{
  "image_size": 48,
  "crop_scale_min": 1,
  "encoder_activation": "celu",
  "init": "xavier_uniform",
  "adamw_lr_other_params": 0.0019,
  "decay_fraction": 0.2
}
Rows from block 10 of the encoder, named by matrix and row number. Each number is 128 + 24 x the weight over its row's rms, rounded and kept within 0 to 255. All counts start at 0. Numbers have three digits each. After the name is the row's rms in percent of the matrix's.
# convs0: reduce pointwise conv (encoder.blocks.10.convs.0.weight, 256x1024x1x1), inputs 752-845
convs0.128 102:104088100106140140130142132149132126129135118135165077136133132148130123165104111136116107130103129100143124128133145074125112116097115091108089087175137124103116145132125133094142095110087175131104134118114105183117107133159118113127137134109100153121130130131119128145133145139112
convs0.129 086:085117117176115123140135086122119154128117144135149153165140115174151130117152107132107161124160138111099166211125107129134083156154151171139184108127156158129136133133173140131128152130143117159138098130130173168098128124141125133186127132123129130147161138177130127117149151154084
convs0.130 102:132148140116114126122150074120152124128117132138150119137127132182153112124142148142158099132146140137114157136157120111118148114161129179162088105127112154129171124134113108141147111205113115165143140129146116194140094096133135136112127125136130132124128138165114132124131143146161
convs0.131 101:107170098116097115143125124148163134141112140147153107156122160089142122113140093124132101136124132122162143133135148114147088099140117115111119179105132145138158157164157133119160105122148139153112147112143147109140119129133153141182125144132078182115125112158119132096133149138128
convs0.132 096:105093147145140123177136139168131135113128058123102143158144115099156120140113073114109122083079115105132117149117081130137091099168169140130139192078146127145097120159175105105080159120128161104118110117117090143146166145094127113109109102120106150143121098058128095129122098089130
convs0.133 106:176138171165114127142113107119140125124149146108122094115122163148142138156140157118104109129136130140121138132144172176110145154145125113127174137106155109140111149114127129119134155135143138141167135112098119128123133149172141129196132129146183128147149122137109128163128109104130
convs0.134 095:169135131153163129100143098104123127113147119113137133171111135139193140136140122134164147092137128144211159108119126135169144152158143153115094111108117149113152140149094132129149135168103146156142098145124149142115091132185140124142134129121134184133133193116158109126102146133122
convs0.135 090:120123145133155132119147123140150132127165080130168141154145112155173116136162118101171086197161127050116166133126155128147156148158166132134123090126144161173126141123118178115190082132144157159130110146136112130141127149154128111141131122115128123134123085136089141103127158160148
convs0.136 087:112102077128113128111184114120094122134120124114129148109139147160104082088133093139149137097111141083095112121171127093111147136135180121101106157098135124103101110149133090118136131154100113113121140144084097114126155151120096106152121113124110103138135149079104131092091107107119
convs0.137 094:106132118142203130099096098113108121132154125117123136126129134110136071129142142111138079117105137170146113093092140146115162133097203085149125141100150125121089154120152146117135074124118076118121127131079107116092127123118072130135132149126140113133095099102061120108162099094114
convs0.138 099:130162127119159130144115125132109128148060161110114110152114133107136124153121115116154137122130152132124103169139136115137115096095130080125130077086141127077124117105109126122174085112122134126083150110106110092145161104075163146152138136138121144122125106210124124109119120137129
convs0.139 117:134150116130126121147137126170125124147118152142114110107146174135137127107127137126143143112109137136115125102138187102099154119141123147131126141176142092118099127133159107131144144113100156119167161139089141173146126141134156141113120153112097045140148138176142151135141110118144
convs0.140 092:123151118160145135144107159085136128140144129103133139135133153126136150117168118147076151110118178116180153108097145111129151109174137140123059169089153149141155126110115113143131119131112157172154129152129149119097123161123077111135162125129139091124184128117178134076149140132104
convs0.141 096:099151061147122129075119149109134121118170112126133127118106137151140130149110153121152153103117099157128120136126152166129173147107129097122125159124114108114099122124163088123130150134154134106129103109137113146141103129117143092093120132117150104108117080125113142135080129130158
convs0.142 087:125111128162131136097077174108135150121145085106141126133129099182103181120159118139163114094168117081154162083102171110133116125132119170175122094155136151103111122122108155108148115115149114163134112147149148131133160097152197114108117125152149129130136079116098121135141144143133
convs0.143 104:147108142167091140137089132135195118133191087137121141139147132143145138156119153120102120190136127149145126161129133203126142132123154116118083134144129094142079154149170127076104134174152093098119120121074104140091123102142143144121146124132129106150135172108111165156086111159143
convs0.144 100:145154121118079112121141144131110133103055125131138139131115121101170108154106122140117135082082116076141120115098156130130132126126116150126131117123097150121168147104119062087165130131121130118137117132058099114139139179080138128152112154085137141108120115153151133148120122110163
convs0.145 089:125132169159061112076133111077143140115060128124082176069135151142100113125149105108086104101140129162158140104129096169124148140114104209137148139120145139152147150097143133127129171158120125110142105139122081108122151126151169127126140131139145141123142102082178134153133111135129
convs0.146 109:129147114129178150153107063140137122129170147111096124194128161120159122083100131149122162137117113090121114116099173145147152119091134126128098136130146140141123111122128159119080145151208093103122151141128129108112115121109138070160133157134144151131130119090149130106141116111098
convs0.147 098:122163124137143111168103117093143125135117144129120150127116125152144120136152078108083197133163145105186134135125141118133182175159132085109153120152133137133191140142161091147159135129128140133130138110148146132185173218144132141125123112109139134105146165138121115180123140151144
convs0.148 090:138118129113153128160120180129140137124152124123198107157104100132117085135154129121117106139137119152114155162145162126140107122136104124142144131096140145107171147090057107130171152161110155158115152171128119148138142104102162173139126118127113108130121114147095138136111169179182
convs0.149 112:187090156123130126103130116097132114138090125147112139138089134134167130101134132112132155125155111147110137101128144120127141152156132151117095117139157132125093127120158142133101143100131141138165126105143076134130138143158130172129128139146142093126120128081107077126122107127152
convs0.150 107:072196131135105105116115177124136117147130083119140166081134109147103159130115059106111152181176104103133128088141131102107128148137110168153139132127126102119100119160103084131115082130140144138135154129137100106137114159154173105165149118162145119129113059155168145147104111111123
convs0.151 111:136131153139117131106106103106120123130120119167092147134135145153112148158113132141125137151130132151143135105080153107153145139136131135103097097108149089128085112138172112094195182076088123117152135114094112152107113153139099162109125115122154152117164086117126155166150098111127
convs0.152 104:174156132147089124174133113107170116128144178139093111157140125121107117168150131142093097136137127104153124113127120149122143106140164158148080139081141094130109155126119123108147112179137152143157162151122130122104155153165115121159145102146149094160126116174109148095120105124165
convs0.153 108:147163146138098114084157126171144138120135120161112194144161139140119134178137068138119127200105120146165123092080094171115125137114105097126134108133140126180132125092109126118085145156126165117135114129139124099131115151138111131125106144102153175135123183193112107162106099107160
convs0.154 098:093156098152127133038164097140158113133101078117119092199131142148125132161128126144122118102122153146193149123109122104114145130090120155148118105151151137135134136116130173078108152124143136110166145136118154127139116111148104132138097145137131151120123155129147130103130108125083
convs0.155 090:121106150118141116114087142124133125122137122114150156146128100142124106134111164123141091114104116118141105189138136089152131131117108089131136121145093125111090133145127135102104109182132098108098149148136149162143125106114131112129106121096128085129144110113119153128115124144120
convs0.156 105:116150103112162107196118128157135144112115098125135132121107133124166121103116150110158135136143119129127143178104172163130101148112137122120166134152120156124118135144156098095141133134135122142129094128120132135114141139099129141129104125107114119118119140157126116115112158145104
convs0.157 111:107076106136123132123109174085165126135147133162123166134126128134167132128147104153133134105112145124123110131120091079118061162122143116071144077109120086134098122147113146123102140094114110126133152140121135131121102107121106105175114140125174129135130208161145075114092099102154
convs0.158 104:161163138137162135147115115133117133124162117121139109145096144156136108156129192130151184133133140122126136113118160157139184099133128124147141114152142166122142144103140179124108129115139105139140105128106141112139116133113145162125153141133128214118122141138179108128120160159160
convs0.159 098:115160154109175131120123183086150139137089149120124132120119141111133115164087129124107092155132133086126106145136161122142067119118102104133126156163108097134133120138144155131133100110142175129117108139109126113135128127090097141110138129144132080135129164154123143183142128109136
convs0.160 108:149083144131123119158102122108144113126100106115152148139142140142132180116150181093112088169167131136135148150160138135129107180146116134118107142138140127161098114086147162142118133162132160129145120144107148150142129122159116115163130090144170112121131115147113135162107126136134
convs0.161 112:142156140126201129166109149103118108115128109113116189172131154113124119149148066113087114126120119122128139181139125191141142150149154124142191228125131111126162132172174128138163211157144140141128110120106084107109157101140127163145124119133141186126189105139131140104127134169151
convs0.162 100:139226123148191141120115140115133137118131130117120104105128172096132105158115136113124100102103126133111111103132185085109111116139162148130137159141158138138112158143117158114104130147144170105146110131105127105117130153162130157111123129148152170120145175097136124144133088115173
convs0.163 096:137120102125116132133132127162120139136110145135112111149133138101147137134119161121146095154124142089118102133118137154121118125116126123120153122084119099128121138168134109148114118134131105110122150117116155132127142148131109102123122155134135086130114097144122162116161106115079
convs0.164 098:100127122110121124129114129143123138125127116127097154113143123116119151092121132153191124111086147131104110173129087141126172139119107172130116195176124088092114139086156161118089203132163148117129109109140086115101106098137075121102148147154096115126129159130156129135136093143137
convs0.165 099:116163152109151122143092165155132127128056108145097148177134112141098130141114121125136118104150128083132104066145177096150114108117127108134108072178125141099111128094158112081113115094119143095118121130143157169129184149090185083117138119112140113113146104158158133138103104132140
convs0.166 087:135168104130125124160100119141121134127143098122120162119142106119125147123148134114116120137118132135163153117145129147139132123152118140153128167122112151086143130146079100141150096142115166153099125154131113117131138149132055152139142112092115117144134140126162106147140148153135
convs0.167 099:116094128131118112129133097167113139115166101117102097121107109107114153109143139113091092157115074117117118106124132112130086129119117102121113145151142113121097119133126077109119114091098106113110087102130134145120128093098091105075091113125120152115099118125107101136132125122121
convs0.168 105:123096092129158143123155153126121134126127137130092072112124160124104129179121126124150214115160127152118114117110136134116121109137090116103146139147125144106145141113192093103096116150115167093131126113138121099155090077128165124140110127118141106137117150085142118100104115134140
convs0.169 105:099151110122134116185092163138105141115126103120116121164156090124206136123149140115122097159136107116118139129113150134121109123116134127131186122132087154094083119120102123141120104122114117133121078153133153157136126088120128111122151119135153148103120131169101111145137168148120
convs0.170 088:114137100126110131154119063085091118125116156135122093172127089169117111140093043154157158107123143078143116194095126144135082100100104093110083109161120151106136120113103136112145097148076142127113125160115053095109113194110099094174134127102129124104168148128135104070135110111138
convs0.171 109:142153147146098125132153121138102118146139168182118124118136137137101115126126106129124115099148126129091116160147140124112122158160133150111128171146122110126132121151184121140127127119148136120161137104095103117151156100134120108140119135131135105158123162168117132115110109089108
convs0.172 095:114147125128137143121117130198138140121104144126117116145136122096121088143119149138149160120111125109137099166120144107121180133110143131122174135071110101094128157127152124101114158094135165119122137111092083137090080112115135176135118119121128160159121079117114146151117112144140
convs0.173 102:111116110147143108128148163146135130126098167123124103120126132109107098118155099110095151099136113144103154142116117082131062095164152131143130095092129124137158138135156155139157152145118147159117137122121112141151161120099108176123137100126130122112136096146102117068120159152131
convs0.174 098:145135134150157119116127072082139140137138094114110086125124098140113140119157129108127132119158143119122145101115121138130159132133144144128142091087153098131115131132069103125122134108160189133162119126088132109109137101145047175129127094159160127151132112125131140139128105135136
convs0.175 094:121121098140133136182122119132134111120130100108127099133134136144113122102163168122089123094131150095108148126104162135142130141149159160154187199096134127126121158129131099140143165181125147131164121122124172130161107106123145136151136130120109134138120135124145118109125132134116
convs0.176 110:145173127111131134178167154154162140123105163137156143109109140146174143177127116107118111119142104122130135148131155102140153135141139094086110163223125162142165130104136142108122094149124129153137116135100103125100151145111121143118126144131134126103174217182120124111125160142121
convs0.177 095:118079099122125111094133110099122121153130151156115137083097171122116130150133109106092086151124108125154123138166109143137083139139117136114114126130130114103105146120131151168068124101115072114127176125076118131114154173163099138092111122125132071131124181128137139139134106078103
convs0.178 090:124155097145184128158136147159130134105123161125107129133104116126135135106141124109142138057104126153135123124116132165118165154127116144104126126132149090109130146102137141138120184123137083099158136096118121134141128090129136117137118109131128139130141100148095117128131105110127
convs0.179 099:068077144127081122119098122120119126117134078164116157099136140092115151142147077124082126147156122118151119124126100149135072133150097139109129165137128131114139145096150115119134110127100174109104144117149118109114140121112120101117101138120162128133144126110136146112129110106100
convs0.180 101:118190146149194155162134119110122132119164120122104166109156118118075134105113178109137183111106108137141119167122216211124185133100100188148125164171123125094096160132125144142137131082149128102118091121170104110125105123147162132117135136143134180139116121098164150125127112128100
convs0.181 100:134152139144120134146125112116149101143119098159107139092127130156070146162131145135099112111138116150154138142179182238118177148130166132147101141131148112164103120130162110134120111123176106112158130135118118123184168137165156111127145147150140145144136144153118097140115122066207
convs0.182 107:115116134129172138110138116108136150122137113123103117087126102117128104113125090123107123148154116125112125166108084064111107109095077139094130135126118141155134133148156145103072184131093124124137134116213130110127123124110117129107130154125079164100118191049160136118094113111123
convs0.183 093:094133120122173145129190155150144111141098119193123124128136142125141126120090145154131201187109143130142111211099136090135120096075100166112113064156115140116108136137117140142106152081100129124125135120098135149109115122092070125125138154125122098115121126066147098092119138141112
convs0.184 102:087166144139155140092141186108067151117105139123106146104132141127072116095119102138136094093139137155138120135121134079121091121091167199139157180141124112104122146111138157132109181143101130135140126090132106148159138143119142113111156125130123152156128109146093073097159117120099
convs0.185 093:131058083117121120124157128156126145121116164108124135147136145119096157109073157110105151076089118164103103134112137099127138144107132126109183116120139102111140124103145152147121108127130173121126114116095100089114162122091116106104123112135118176126157169062112106165124097122173
convs0.186 105:145149123132126132165131147135121136119107116130174107137099123174095127134128158127125131143161117126174130194122144155122097137145172123122137111096124158097123128137137119156176139170097102158116150136149152122117132145102111148092120090155156142126107088158127132161141155160089
convs0.187 103:124163102146121136144156099145099130150115146148113100110149106146149146143129118149151119128146121177150139131129166165140144162155069154150140140140140091135113120094162105109157104068128111123127128118105095147117115181136154111138131102132151112149101137176116115146142103113130
convs0.188 102:151109132143128127108145128121119155121169146094117103091157144141114107093153145132103155118121109133109132072118129141114123161133144119158101129154155105113104144130133117151104127106119134124146141114181131135131118135119055115095143081147130120150136124155109111122157107106159
convs0.189 094:122099108116116126107131121085144123120108177137154144108141114127129121074159165124086099165175115116151154111118091115139134201160131115124107117101128075146142109107146158130137120166108110157151100121087090145136094098132173112200113121144149089145120185139174105114120148122091
convs0.190 100:106159111139150121140102188135142134127149133111128057111150122101130108118109115113141155100150139121132121102131170098142143092129129123106159179116117135100163121131086123124108060125130157139122113143110105124075136065113122119112131130123138138133143123151116111146131133125113
convs0.191 100:083110134134033111130116084148128130117155131144097132176139152116094057122099133139073145162110144103128095147102121134122131127147133125139122111152140117109135111124104120151144126154109143124125113119134107172051123101094118104171112130098129133128132118120126164086145109112135
convs0.192 114:116085101108099109098164172127108143126112104140160142152139128126127128109150202105113112130120106127119134157111136121121108145160129167106137139144111173158166115153174108110160132128113134150143102133135159126105110136109137138159095135096126163126151130147142127123105169151149
convs0.193 086:119050132165142118130137153138115129136106115109114080133138130156170092094130134096151091114167127148152155130086140096154110178104099113126145145128156112174160115117086112118141151133156140142156115148119116116122132116136148179141152122148172130129152143096109145192149123130123
convs0.194 103:059206100138163130117148110117087136134121109113121096129111088115156149068152109126135131162142129096092116124104155100115122132093081134085156109115138135113088143134097115140140121090098102127127123134089149126089094130128107145143109124125124140121130170140106129060120126139082